config.toml
gain_aug_db = 6
num_experts = 8
positions = "learned"
pooling = "class_token"
mixing = "cutmix"
loss = "cross_entropy"
Rows from block 6 of a small sound classifier, named by matrix and row number. Rows with one number belong to one neuron. Each number is 200 + 40 x the weight over its row's rms, rounded and kept within 0 to 999. All counts start at 0.
After each neuron's rows are labels from the 100 clips, of 14976, where the neuron reaches its largest size: "top examples" is what is common among them. Only what is clearly more common there than usual is listed. The data: synthesised imitations of 52 everyday sounds, one a clip.
# gate: MLP gate (model.blocks.6.mlp.gate.weight, 320x160), inputs 80-159
# fc1: MLP up (model.blocks.6.mlp.fc1.weight, 320x160), inputs 80-159
# fc2: MLP down (model.blocks.6.mlp.fc2.weight, 160x320, transposed), outputs 80-159

gate.203,184,233,179,135,206,203,252,224,226,201,237,106,151,137,185,167,216,191,155,142,203,179,233,180,280,160,186,156,215,248,173,219,239,177,189,165,138,216,227,267,228,152,212,239,216,146,194,150,197,156,174,299,199,241,175,247,271,184,224,191,219,171,270,180,249,192,183,244,259,192,231,203,192,228,182,158,197,180,148,254
fc1.203,191,221,213,206,218,172,216,215,170,156,168,206,182,243,216,158,226,248,142,222,244,196,188,238,207,133,232,192,186,149,247,236,184,276,206,188,180,167,143,161,187,199,252,177,240,274,179,251,168,201,183,167,184,122,213,184,185,193,129,189,284,210,123,133,103,170,252,136,209,241,227,235,242,173,213,186,177,220,208,196
fc2.203,205,192,207,185,157,225,134,155,188,281,222,173,256,189,212,275,131,234,257,218,203,205,194,189,143,208,198,183,137,243,195,189,229,226,271,279,196,158,223,181,160,241,229,204,186,149,172,161,197,175,206,249,174,216,195,258,204,240,209,175,202,194,245,220,216,261,164,194,284,191,214,129,202,207,180,292,256,144,206,155
top examples: water drop; nature

gate.85,195,247,252,266,207,193,167,257,193,260,201,184,126,200,233,147,205,227,244,204,182,144,228,110,219,165,190,163,252,188,244,198,211,185,207,269,153,203,226,203,141,171,295,216,214,220,115,247,175,206,206,266,250,224,188,218,172,276,248,180,152,192,214,181,157,183,236,253,200,195,234,187,341,162,211,206,197,213,175,217
fc1.85,198,95,168,246,208,154,184,223,174,197,209,272,202,297,197,162,236,173,272,235,215,202,131,209,200,165,138,153,210,174,281,230,206,171,131,182,218,154,270,182,270,241,227,207,146,213,189,224,219,198,247,181,264,185,208,149,270,131,216,207,170,187,174,213,191,242,179,144,167,235,185,176,189,145,208,257,170,129,208,201
fc2.85,168,210,202,178,185,194,240,206,163,167,174,139,200,195,196,214,189,199,193,176,212,169,210,272,186,144,163,193,228,218,230,219,191,144,243,210,230,161,219,214,178,171,215,215,265,240,174,173,214,267,194,162,207,169,233,154,211,221,181,237,239,196,197,222,199,231,219,268,195,211,225,181,233,264,282,145,176,161,161,221
top examples: howling; animals

gate.81,206,208,229,250,226,245,132,207,200,202,153,187,215,137,279,252,171,197,211,192,204,318,236,240,170,174,198,137,236,153,177,141,156,275,173,236,204,228,209,200,258,219,246,189,178,231,194,147,185,146,194,177,245,173,205,282,220,194,203,166,156,210,257,217,267,203,211,143,291,172,178,152,213,126,189,229,159,201,217,111
fc1.81,164,195,147,266,172,293,284,151,214,162,195,225,172,190,254,154,175,170,173,178,212,234,249,285,245,225,209,151,252,162,171,203,192,240,221,182,195,192,221,217,227,200,165,251,217,239,191,245,245,195,171,147,211,159,196,206,182,247,207,218,252,153,230,183,106,127,222,277,143,298,197,209,189,200,149,158,218,210,155,189
fc2.81,205,218,203,261,228,159,198,221,88,149,214,169,198,256,207,180,186,184,190,256,206,144,194,194,225,153,197,207,185,176,215,220,219,214,209,266,184,190,165,170,192,310,198,166,218,153,189,127,93,223,235,296,188,98,179,256,216,257,191,183,221,226,185,128,240,227,266,162,204,239,163,233,183,197,279,220,179,222,245,160
top examples: household; door slam

gate.183,149,245,198,219,201,222,153,278,195,211,222,168,209,182,155,169,247,194,242,201,153,240,209,171,142,162,237,204,174,157,136,294,252,135,205,271,171,267,163,163,168,135,180,202,171,189,136,205,237,221,201,237,178,207,131,205,225,231,192,208,252,253,160,255,222,200,200,248,218,179,201,235,146,174,146,213,266,169,158,163
fc1.183,166,215,204,212,181,239,143,232,176,192,201,236,238,129,160,212,215,216,254,209,210,169,171,199,175,143,164,206,217,206,129,239,178,181,246,192,211,265,224,234,196,159,206,270,226,207,293,171,215,180,190,181,196,215,234,153,274,202,163,240,210,123,213,196,177,192,178,310,152,184,207,285,186,150,189,218,168,163,229,238
fc2.183,218,202,156,198,208,247,212,149,239,224,205,173,197,237,206,235,272,217,241,192,153,181,172,170,173,191,166,223,155,173,195,182,183,166,167,172,182,168,225,187,262,268,194,181,94,250,189,204,172,195,204,154,278,199,203,181,200,192,287,115,144,196,305,150,213,149,184,191,210,193,184,279,202,270,187,229,195,221,135,229
top examples: howling; animals; reverberation; text has "reverberant"

gate.71,177,184,190,226,112,230,204,216,237,222,180,155,167,209,199,171,252,192,270,222,158,182,186,230,183,217,240,180,277,167,282,201,166,252,195,206,216,199,178,183,199,229,181,192,202,134,175,166,232,124,204,176,252,261,197,243,194,134,276,216,209,204,234,202,189,185,169,176,187,181,249,174,251,305,183,216,208,129,220,207
fc1.71,216,225,144,168,206,166,130,255,180,189,134,232,172,134,222,243,176,202,191,149,200,208,144,211,251,261,167,179,192,186,162,168,209,157,284,234,222,252,257,230,200,154,196,215,215,171,166,208,192,203,158,218,143,240,193,162,221,215,195,192,237,224,168,305,180,185,140,197,149,241,145,212,120,138,211,109,153,260,221,202
fc2.71,340,196,140,187,134,300,179,149,248,262,162,251,196,140,230,87,204,191,167,183,173,162,256,174,252,225,193,211,217,203,179,201,165,163,167,231,185,186,151,143,146,298,183,195,190,206,229,213,232,227,189,131,238,190,199,243,150,246,132,190,196,247,214,187,153,239,180,204,203,185,264,256,234,279,240,272,166,227,177,154
top examples: water drop; nature

gate.35,143,202,163,129,173,140,125,203,136,235,224,281,147,239,284,201,214,216,207,161,144,262,208,175,86,155,244,186,240,191,100,145,224,233,221,200,230,186,200,239,208,156,286,144,140,99,245,183,221,158,206,185,222,250,255,224,178,190,244,226,235,215,210,272,265,178,197,162,167,164,235,190,230,232,204,181,204,187,305,239
fc1.35,177,232,142,178,211,167,218,156,160,218,205,265,261,208,241,236,196,155,147,206,192,226,107,164,144,173,254,156,253,237,112,165,157,153,254,200,268,177,240,181,182,232,209,213,184,215,128,153,189,152,277,247,147,256,191,212,250,258,185,258,231,184,127,170,228,242,221,132,226,204,169,180,193,213,301,165,234,169,219,226
fc2.35,171,173,314,148,222,241,166,235,268,145,202,188,204,171,183,143,198,178,204,205,189,151,151,183,251,164,214,167,172,137,171,175,155,180,141,237,181,176,234,148,129,153,189,273,244,170,195,217,149,199,236,211,231,295,156,200,253,278,208,207,191,199,158,224,169,235,144,276,216,210,100,179,135,186,122,165,226,205,202,181
top examples: howling; animals; reverberation; text has "reverberant"

gate.138,177,151,259,224,169,199,228,181,204,244,195,160,237,163,227,218,264,198,242,257,190,179,227,141,175,197,216,223,180,222,164,239,156,171,261,216,251,239,153,215,191,255,195,193,172,225,160,226,187,142,221,150,179,167,190,203,227,184,151,212,279,216,201,187,105,258,183,195,188,157,244,199,217,173,188,184,203,153,237,169
fc1.138,214,225,127,168,237,246,140,219,227,186,146,235,170,171,198,237,192,186,220,181,140,182,224,181,176,133,177,161,201,229,209,154,200,169,189,216,267,228,259,179,211,165,105,213,225,241,188,204,217,283,208,198,179,174,247,298,197,294,184,267,209,235,220,210,155,199,200,244,239,212,115,229,207,203,170,234,231,175,229,230
fc2.138,223,225,252,179,194,179,214,133,216,181,209,167,229,193,182,219,256,186,203,206,248,283,196,223,216,147,136,267,186,232,181,233,208,199,129,207,173,226,201,199,288,239,274,205,231,137,201,195,139,189,231,220,177,155,242,159,242,193,225,244,165,195,211,234,141,155,140,292,187,210,228,180,135,283,176,259,195,166,218,158
top examples: applause; people

gate.46,174,222,229,142,179,139,106,142,210,192,153,190,173,257,200,215,241,208,139,207,196,181,208,133,65,175,221,215,227,162,145,259,185,185,151,191,180,197,276,219,222,286,216,217,210,137,248,168,200,215,150,232,166,191,157,249,218,210,190,244,152,158,150,159,201,142,229,234,178,216,260,212,194,147,224,213,194,173,197,189
fc1.46,156,184,218,197,187,207,256,175,229,204,187,191,204,179,260,183,165,173,127,188,210,202,154,210,227,206,262,203,202,140,252,170,195,166,217,199,177,245,162,214,109,260,214,220,169,206,201,284,173,146,184,217,185,264,42,166,202,222,242,199,231,130,258,142,197,182,242,162,212,210,165,227,211,164,224,215,226,199,258,241
fc2.46,232,224,200,253,156,216,214,183,198,213,226,238,199,206,258,161,228,218,173,163,161,168,278,221,225,198,199,170,159,161,223,253,212,203,251,300,178,181,206,209,171,288,243,212,164,298,151,148,267,255,108,242,175,225,232,222,127,176,184,216,224,198,204,204,215,184,184,191,243,185,184,204,238,161,160,229,161,117,175,271
top examples: applause; people; reverberation; text has "reverberant"

gate.201,220,209,180,139,134,162,179,229,234,219,226,157,250,215,216,196,216,216,205,223,162,227,200,154,191,161,227,224,227,205,153,177,214,177,209,285,235,166,225,187,216,127,179,221,248,232,186,267,216,217,160,190,188,190,189,270,213,238,181,188,196,249,190,208,218,194,261,283,130,195,246,149,210,247,172,235,194,121,246,230
fc1.201,187,269,206,267,213,227,140,198,248,203,217,178,254,258,173,238,235,269,192,229,147,167,181,189,126,228,185,120,254,181,95,197,214,164,147,215,219,257,189,227,201,191,177,202,239,222,205,212,166,162,198,193,151,198,201,161,254,205,210,233,159,226,170,174,207,188,267,211,192,190,181,169,239,138,215,167,134,187,249,194
fc2.201,226,149,268,201,228,228,217,178,254,190,160,182,211,191,234,231,135,199,253,173,185,193,154,267,210,262,176,255,152,208,258,217,178,204,213,207,213,133,197,179,256,205,230,192,205,147,208,216,137,258,285,239,288,196,180,210,182,182,253,158,210,121,297,244,198,186,190,220,147,200,247,209,171,246,224,177,255,263,147,150
top examples: applause; door slam

gate.117,215,204,203,229,205,216,226,96,184,136,136,228,183,161,230,240,253,197,216,205,234,239,194,160,219,236,203,154,179,141,200,267,249,222,199,174,222,195,245,172,307,138,170,207,193,208,201,167,242,170,162,179,183,168,174,222,263,265,178,274,218,202,268,215,177,196,176,237,228,190,312,178,232,180,154,186,189,167,103,259
fc1.117,219,201,180,199,229,234,222,187,187,175,266,272,202,159,180,226,223,201,269,107,195,258,195,161,238,164,215,230,120,122,183,264,196,155,227,201,257,193,201,216,219,226,187,187,209,110,207,219,248,198,194,198,199,157,206,231,211,235,273,227,182,149,237,188,270,213,171,247,274,218,254,282,233,207,243,173,204,181,172,121
fc2.117,232,147,196,182,255,170,134,246,202,238,178,149,168,209,203,204,218,147,165,206,189,246,255,220,174,146,168,213,213,189,143,248,277,183,142,200,311,212,196,144,222,209,259,171,243,260,299,255,290,170,228,182,85,194,256,166,259,124,191,180,251,155,191,199,207,178,187,210,137,224,162,194,201,139,179,230,192,283,202,142
top examples: applause; people; reverberation; text has "reverberant"

gate.319,175,252,276,197,241,175,182,224,212,202,209,193,267,170,213,182,211,180,121,185,140,236,186,182,237,241,189,181,219,247,164,176,158,265,207,164,140,177,205,199,231,137,235,207,216,208,286,155,275,138,239,225,256,165,213,220,216,210,184,205,208,174,203,268,201,215,180,217,160,190,214,158,194,200,205,129,172,132,198,174
fc1.319,246,195,306,189,237,122,195,260,205,201,262,167,237,173,203,183,180,166,113,164,168,200,240,163,248,244,169,155,206,257,199,164,143,198,209,191,271,178,208,193,146,244,161,126,169,183,223,201,252,165,197,207,245,216,164,245,213,270,205,215,200,144,193,245,266,213,184,168,183,218,227,197,217,269,203,209,141,178,153,270
fc2.319,156,226,310,203,192,178,215,178,175,193,145,183,234,132,157,265,141,159,151,212,207,161,133,159,138,205,209,255,135,232,235,251,185,123,247,178,179,198,157,177,151,228,134,225,243,226,229,213,145,270,194,219,190,246,166,219,187,217,276,245,251,220,200,213,175,157,241,269,155,206,223,212,211,228,228,290,174,179,164,176
top examples: water drop; nature

gate.208,157,165,196,211,189,183,305,144,211,250,210,221,128,204,161,153,194,193,186,223,183,201,96,199,186,163,228,245,222,176,180,252,165,189,155,209,140,263,193,224,336,138,178,252,199,272,196,210,203,198,241,210,189,276,207,202,180,202,170,186,206,187,198,184,259,168,195,207,104,189,165,185,295,171,270,183,150,191,147,266
fc1.208,175,168,175,176,182,214,249,166,189,257,202,225,144,219,176,187,214,262,184,159,198,199,105,236,179,166,228,211,161,152,169,151,190,158,171,159,213,213,192,164,232,208,136,290,179,263,234,222,215,281,239,192,225,185,150,205,138,227,214,248,289,177,252,217,267,188,131,186,194,197,173,153,198,233,186,119,164,197,176,230
fc2.208,242,139,157,156,180,166,177,186,220,218,204,203,161,191,168,219,179,235,202,166,283,124,181,231,259,262,198,209,215,144,232,229,187,235,241,220,188,206,198,168,238,181,209,240,183,214,158,212,229,236,163,211,210,240,231,255,205,196,257,144,275,237,183,97,125,202,211,217,250,225,147,186,224,178,192,217,150,191,188,118
top examples: water drop; nature

gate.77,210,300,241,237,226,142,191,257,215,207,147,135,197,189,240,207,276,171,219,158,179,192,269,212,182,261,207,190,234,145,266,149,182,171,179,210,140,170,133,156,232,262,208,201,226,216,225,221,321,228,181,216,178,221,210,222,176,168,207,203,174,268,189,203,173,167,195,256,159,211,199,204,200,226,160,264,150,152,162,204
fc1.77,248,146,257,181,131,237,206,119,222,118,169,239,176,229,257,262,141,255,166,224,168,218,185,155,171,221,198,284,190,198,132,207,227,246,132,213,161,231,134,236,175,169,241,282,149,205,194,156,182,242,210,172,250,224,221,172,194,161,190,170,157,198,239,193,214,123,120,213,221,212,182,191,179,169,195,228,199,183,178,218
fc2.77,172,168,219,264,140,249,182,214,144,139,233,206,175,186,237,182,225,258,216,254,186,208,218,174,229,130,205,224,164,207,204,224,290,251,229,251,209,183,118,213,151,85,234,151,183,204,222,185,148,165,198,178,197,197,201,151,194,158,181,204,135,182,219,221,206,200,180,161,231,197,183,125,182,182,207,106,209,211,205,207
top examples: people; speech

gate.143,221,179,270,201,205,215,232,191,183,180,160,165,220,205,235,146,212,200,264,263,157,233,171,217,192,162,249,215,249,184,244,167,112,225,174,221,201,226,217,177,200,267,233,180,294,172,234,285,199,209,188,151,202,200,193,176,200,168,184,245,178,224,196,184,239,199,195,142,204,113,224,216,180,161,225,181,197,86,175,179
fc1.143,211,207,159,168,245,160,175,238,252,282,238,219,141,168,196,246,93,249,86,171,191,211,250,269,150,190,224,233,202,133,220,128,246,212,200,170,187,149,199,252,130,213,170,226,198,156,188,219,231,131,238,148,166,249,191,235,196,187,160,251,204,159,218,211,225,249,180,247,188,184,188,187,201,259,163,230,195,212,103,204
fc2.143,283,199,157,222,187,262,242,176,217,243,198,135,184,109,125,163,231,236,203,171,156,168,202,244,232,166,216,194,187,201,234,227,239,217,200,254,182,217,175,211,183,238,209,200,272,179,182,241,197,208,135,168,282,163,160,157,117,194,245,203,167,214,239,179,141,214,125,181,188,240,162,171,169,298,186,245,213,147,225,220
top examples: water drop; nature

gate.52,155,263,202,180,247,189,261,173,175,271,196,292,207,191,243,223,202,195,246,178,225,182,236,220,255,200,219,194,218,189,237,218,172,252,185,268,143,215,238,274,148,211,249,261,173,205,244,191,189,300,186,294,175,157,208,189,213,245,209,234,192,202,264,177,178,193,140,166,210,211,252,120,227,187,204,233,163,134,209,236
fc1.52,242,209,234,188,251,231,174,222,189,241,170,248,139,275,260,181,283,228,246,159,229,121,207,211,198,188,277,200,206,165,168,228,211,280,189,273,114,175,187,198,166,192,174,228,178,183,228,208,175,233,161,198,130,187,216,200,256,224,111,131,220,227,243,221,215,184,238,155,258,186,205,184,203,249,210,226,191,131,226,301
fc2.52,245,170,191,252,274,251,229,157,196,205,150,207,223,210,243,239,198,244,152,209,284,228,156,248,171,177,198,166,171,183,177,203,155,236,158,177,219,216,176,204,223,172,174,163,195,246,150,219,211,223,195,150,152,204,202,222,259,177,151,208,184,154,222,117,249,209,286,169,193,111,268,187,211,287,187,205,247,212,229,186
top examples: beeping; signals

gate.106,167,220,249,197,186,192,185,131,238,191,198,227,196,197,153,256,219,209,168,235,134,234,192,183,107,231,203,235,170,214,187,208,182,180,201,168,162,155,157,235,244,116,243,214,194,202,208,164,221,230,277,209,268,215,183,251,181,224,199,173,239,264,274,204,217,128,193,205,160,197,175,216,216,190,169,214,170,227,248,231
fc1.106,134,261,264,161,209,157,174,126,244,225,231,192,240,210,262,243,220,294,234,175,174,268,186,149,182,208,133,186,207,188,176,214,180,119,133,179,276,247,237,271,207,117,196,204,218,199,121,205,160,185,142,196,182,225,185,141,133,154,215,203,268,215,248,156,201,205,200,270,180,177,222,140,190,195,218,202,254,115,227,176
fc2.106,194,171,123,167,250,201,188,199,214,254,252,182,210,172,197,156,250,136,183,163,209,232,222,225,201,177,213,199,161,268,203,224,180,230,161,242,189,208,153,169,172,167,220,169,176,227,233,262,133,235,212,208,228,160,257,187,293,229,200,195,194,204,179,267,177,245,195,173,204,192,239,242,93,276,180,185,216,208,221,131
top examples: applause; people

gate.226,175,248,216,213,183,249,154,181,213,186,218,212,217,155,219,240,250,260,215,248,227,238,149,192,179,175,101,205,149,151,201,232,150,201,261,191,200,154,165,189,164,243,181,198,148,215,200,208,191,181,183,179,285,215,207,223,197,186,217,213,218,151,191,149,194,242,174,313,197,213,219,277,209,165,210,164,171,257,180,217
fc1.226,191,177,173,163,243,227,240,194,246,133,246,214,181,224,216,187,212,164,190,225,123,200,158,205,240,189,201,139,225,304,147,221,194,213,179,245,188,237,220,108,223,192,250,265,176,178,180,290,163,214,171,153,207,151,182,214,180,233,269,231,174,228,215,197,157,122,216,220,176,211,173,163,136,220,178,204,181,162,197,194
fc2.226,192,246,280,213,177,293,244,263,158,209,135,171,151,157,149,258,220,209,180,191,151,187,127,182,155,221,218,277,184,230,162,264,229,137,195,233,170,165,276,201,200,172,188,185,295,174,245,199,194,205,234,172,179,167,138,218,198,185,82,211,219,161,204,156,162,194,186,188,206,144,223,274,233,182,169,219,198,201,171,205
top examples: stream; nature

gate.24,196,241,237,203,206,216,190,218,201,255,147,235,128,223,243,210,231,225,240,177,171,241,151,164,123,138,195,216,145,178,227,199,203,145,202,168,283,173,245,170,218,196,206,201,244,213,181,170,157,250,142,249,226,229,185,197,189,219,228,289,276,168,237,180,231,176,217,175,171,217,217,160,193,235,159,159,271,164,228,214
fc1.24,204,194,249,189,217,201,155,187,189,254,186,209,128,250,267,277,238,205,197,184,183,273,183,244,119,204,132,263,116,185,208,198,188,187,226,163,271,198,236,182,216,218,191,124,218,169,201,177,177,229,173,168,225,185,177,252,154,183,242,266,264,256,251,178,211,200,232,198,191,205,240,167,152,239,239,155,229,198,221,212
fc2.24,199,263,143,168,224,203,204,174,183,221,213,168,233,171,231,226,170,212,151,204,179,214,252,200,184,257,192,205,141,241,124,228,225,213,193,175,216,215,219,222,154,130,222,206,266,241,256,224,191,194,222,142,134,164,192,95,196,212,178,248,216,199,186,273,177,212,189,194,195,235,131,256,119,282,212,246,178,248,114,229
top examples: applause; people

gate.80,186,166,250,183,241,181,189,170,206,149,194,201,160,148,192,212,263,176,205,262,185,187,253,268,226,185,181,99,267,252,199,201,166,167,261,222,241,145,221,240,213,203,201,235,147,184,208,134,93,230,209,214,207,172,164,246,202,242,218,194,288,131,206,230,196,189,170,153,248,209,203,175,233,220,180,282,201,250,171,146
fc1.80,169,240,266,217,223,250,256,266,195,189,190,102,127,204,154,247,250,251,180,248,189,220,228,141,200,205,235,193,223,155,185,227,258,162,261,166,214,198,218,252,141,169,139,193,174,215,201,206,177,137,210,205,237,166,163,237,244,231,212,283,299,158,183,193,182,213,232,177,151,199,228,189,211,161,215,144,178,209,209,149
fc2.80,226,140,254,281,204,226,156,181,233,237,200,254,164,220,270,221,206,168,189,229,247,203,228,197,190,199,221,172,196,153,239,171,240,258,240,282,181,292,224,143,203,231,242,172,211,184,166,196,162,161,261,217,90,198,208,136,228,230,243,184,155,186,257,157,204,205,236,247,215,218,162,170,194,127,255,204,213,158,144,209
top examples: howling; animals

gate.145,215,262,166,211,151,134,249,203,150,237,227,180,178,164,212,238,189,165,208,208,221,236,169,116,201,178,193,199,188,198,210,204,192,232,170,160,157,183,180,241,300,261,189,198,151,238,219,229,165,278,172,224,230,227,202,125,192,162,181,207,226,231,226,214,186,166,221,311,271,183,300,204,165,169,195,159,192,148,148,148
fc1.145,203,192,181,217,176,216,231,127,168,178,163,169,221,151,212,227,273,200,146,220,178,178,154,128,210,211,283,195,229,192,166,208,201,151,177,137,183,134,165,193,199,234,266,236,157,216,194,165,256,224,190,182,238,222,151,254,209,176,164,315,273,194,249,219,163,242,217,228,242,223,210,174,153,263,184,173,130,202,113,248
fc2.145,163,235,251,206,150,194,194,195,155,195,250,203,193,217,186,120,184,293,192,186,176,239,187,231,186,211,187,269,153,243,180,189,147,259,182,191,179,235,209,249,257,260,164,181,199,164,226,214,185,212,210,188,170,178,230,164,176,274,279,209,160,102,125,221,182,223,197,177,120,221,144,184,99,118,193,214,240,211,165,256
top examples: household; ball bouncing

gate.176,230,151,192,187,181,273,271,244,217,248,154,195,250,125,228,228,184,205,200,130,148,112,190,258,172,209,217,229,222,165,245,199,162,147,234,185,205,260,205,146,238,181,140,173,164,218,169,231,266,129,151,134,251,241,232,223,272,226,142,181,243,156,176,176,215,231,229,148,235,222,193,220,230,230,214,250,231,181,194,272
fc1.176,211,137,189,215,183,278,209,203,211,175,241,181,195,239,184,217,212,161,163,179,188,179,180,267,226,181,261,256,301,154,286,164,212,60,202,163,158,197,140,214,185,204,168,186,104,147,197,187,226,186,163,144,251,215,261,247,217,179,162,190,256,211,176,175,205,216,236,204,226,252,215,220,148,229,261,236,180,211,166,278
fc2.176,200,191,132,175,208,153,163,249,179,167,304,187,123,226,200,164,184,203,252,185,220,215,226,169,259,212,158,157,149,240,138,149,169,225,82,237,228,197,163,145,166,191,196,195,174,190,305,275,218,166,198,234,242,227,210,146,57,173,238,183,175,207,221,208,219,139,189,225,172,171,202,214,230,91,244,195,169,177,166,228
top examples: household; knocking; reverberation; text has "reverberant"

gate.193,183,239,264,196,270,205,167,257,228,206,212,192,146,173,79,249,203,293,226,262,204,126,229,221,182,227,219,181,258,244,171,249,256,177,203,259,142,249,170,181,156,134,206,219,238,204,143,123,165,170,230,179,220,192,142,222,255,209,173,240,287,188,128,240,203,168,210,220,197,158,180,236,300,216,216,187,244,260,203,225
fc1.193,208,156,183,261,154,236,219,162,185,161,135,252,250,199,192,154,210,136,173,211,156,181,198,215,199,159,236,285,170,216,201,238,229,220,168,185,197,258,201,157,214,222,161,189,195,228,289,238,243,171,221,199,208,190,212,170,232,164,233,178,126,187,154,233,246,256,205,191,188,180,224,161,157,179,223,203,235,141,213,202
fc2.193,173,201,226,143,203,258,286,136,224,205,190,205,187,190,203,222,195,283,239,195,199,201,201,217,168,237,141,262,205,279,181,173,82,130,213,215,226,206,212,182,215,195,156,227,179,211,212,171,189,263,209,177,170,200,151,243,153,250,212,171,274,235,202,193,131,126,142,195,232,160,232,289,187,176,251,231,154,261,160,206
top examples: howling; animals

gate.152,214,177,208,200,189,234,174,191,189,209,225,211,159,187,184,208,165,256,201,187,233,220,236,202,254,281,212,216,103,183,287,209,274,162,179,175,204,269,186,192,284,166,182,300,201,111,190,222,175,93,181,188,186,223,219,225,149,234,180,232,261,216,193,179,158,183,146,231,205,141,263,251,220,161,181,202,248,235,200,123
fc1.152,145,185,117,202,182,225,220,229,194,262,144,198,220,175,201,264,121,205,245,315,238,253,249,251,226,186,185,230,145,196,188,175,204,267,181,210,226,204,217,277,189,176,200,128,272,203,216,213,183,161,177,165,227,257,201,234,148,121,181,192,212,186,222,197,161,227,221,164,184,168,214,157,271,234,132,159,239,248,145,202
fc2.152,208,202,153,241,174,198,174,195,208,213,215,179,140,307,145,189,197,226,160,149,227,245,247,184,294,221,154,229,289,167,237,195,199,236,186,251,196,215,193,195,213,220,246,186,161,137,201,249,228,211,222,238,222,204,185,195,168,153,154,214,154,250,218,209,185,136,182,235,224,262,212,225,184,201,173,164,229,193,182,165
top examples: household; creak; pink noise

gate.83,162,225,164,189,164,228,196,202,194,189,168,186,234,167,205,193,189,229,234,201,231,161,179,123,239,223,192,197,140,210,236,214,207,274,223,223,183,228,241,204,193,223,256,306,234,239,179,169,181,185,177,258,222,213,233,241,169,100,212,128,182,185,112,199,137,145,211,147,184,208,230,229,259,250,182,204,208,171,242,175
fc1.83,254,191,248,184,171,170,152,248,256,184,135,165,190,233,126,162,161,169,237,135,229,174,142,211,162,191,177,248,157,158,221,174,209,247,176,194,209,189,257,196,226,65,256,252,217,147,202,126,287,216,167,299,236,256,233,236,178,183,234,141,149,231,163,197,175,184,190,166,172,209,254,188,148,166,190,218,191,257,188,178
fc2.83,241,145,270,227,192,289,185,206,241,167,154,201,197,106,188,213,137,222,243,222,220,154,181,244,201,205,150,256,219,176,181,151,312,194,176,216,239,236,168,120,272,239,281,194,159,174,279,170,253,205,206,143,127,206,254,256,211,166,182,262,192,197,187,111,226,197,193,132,243,204,225,218,247,231,234,208,179,140,244,187
top examples: household; typing; whistle

gate.96,221,259,224,181,239,133,231,215,132,180,207,192,206,187,198,206,245,245,206,209,202,212,243,221,227,158,242,163,141,202,120,178,219,213,201,204,225,195,240,193,234,167,141,177,223,191,234,274,163,195,226,158,215,264,164,210,218,260,238,194,151,84,219,188,194,153,148,189,248,173,225,196,221,212,193,214,181,243,213,200
fc1.96,174,222,227,205,229,199,262,122,159,133,237,211,190,224,194,161,222,206,154,206,184,105,230,272,253,234,246,151,164,265,145,232,205,225,224,206,183,216,226,235,203,225,155,242,198,178,221,217,150,282,206,222,190,171,176,265,237,300,179,237,183,178,142,199,184,149,203,170,217,233,260,208,190,171,211,221,216,231,198,177
fc2.96,232,187,204,281,188,153,130,280,191,252,149,171,253,166,216,274,204,207,220,218,136,222,218,192,149,180,287,170,152,94,161,255,245,234,188,290,179,295,200,214,244,234,223,182,241,238,173,136,183,198,224,161,206,183,187,133,223,240,231,273,194,151,249,172,124,239,243,223,185,261,155,217,221,128,176,183,187,153,224,245
top examples: howling; animals; laser zap

gate.127,116,141,183,236,163,148,197,203,271,181,201,255,195,254,219,184,214,145,182,211,215,207,143,245,158,165,213,254,223,193,217,229,157,237,227,242,241,178,167,194,153,244,144,220,202,194,165,260,202,183,330,235,274,244,159,219,228,168,190,230,234,121,116,170,197,215,197,195,197,203,186,132,219,192,219,153,247,202,217,300
fc1.127,189,151,220,194,207,168,205,265,197,167,154,214,179,215,225,166,148,271,137,218,188,223,228,137,218,168,181,239,195,241,212,252,222,264,257,225,240,166,212,236,184,183,177,236,234,191,190,240,171,291,248,218,218,246,190,206,191,142,127,235,255,160,130,175,209,155,206,193,157,156,136,140,189,240,271,110,334,161,217,295
fc2.127,278,145,181,170,230,165,164,173,209,196,165,175,197,241,205,269,220,138,256,219,248,155,135,222,255,188,177,178,184,201,211,205,215,153,272,193,292,234,246,193,177,179,244,203,165,262,245,166,201,223,224,196,209,193,160,151,245,228,279,163,251,213,186,209,90,222,244,197,203,138,204,239,133,244,187,193,151,230,167,138
top examples: stream; nature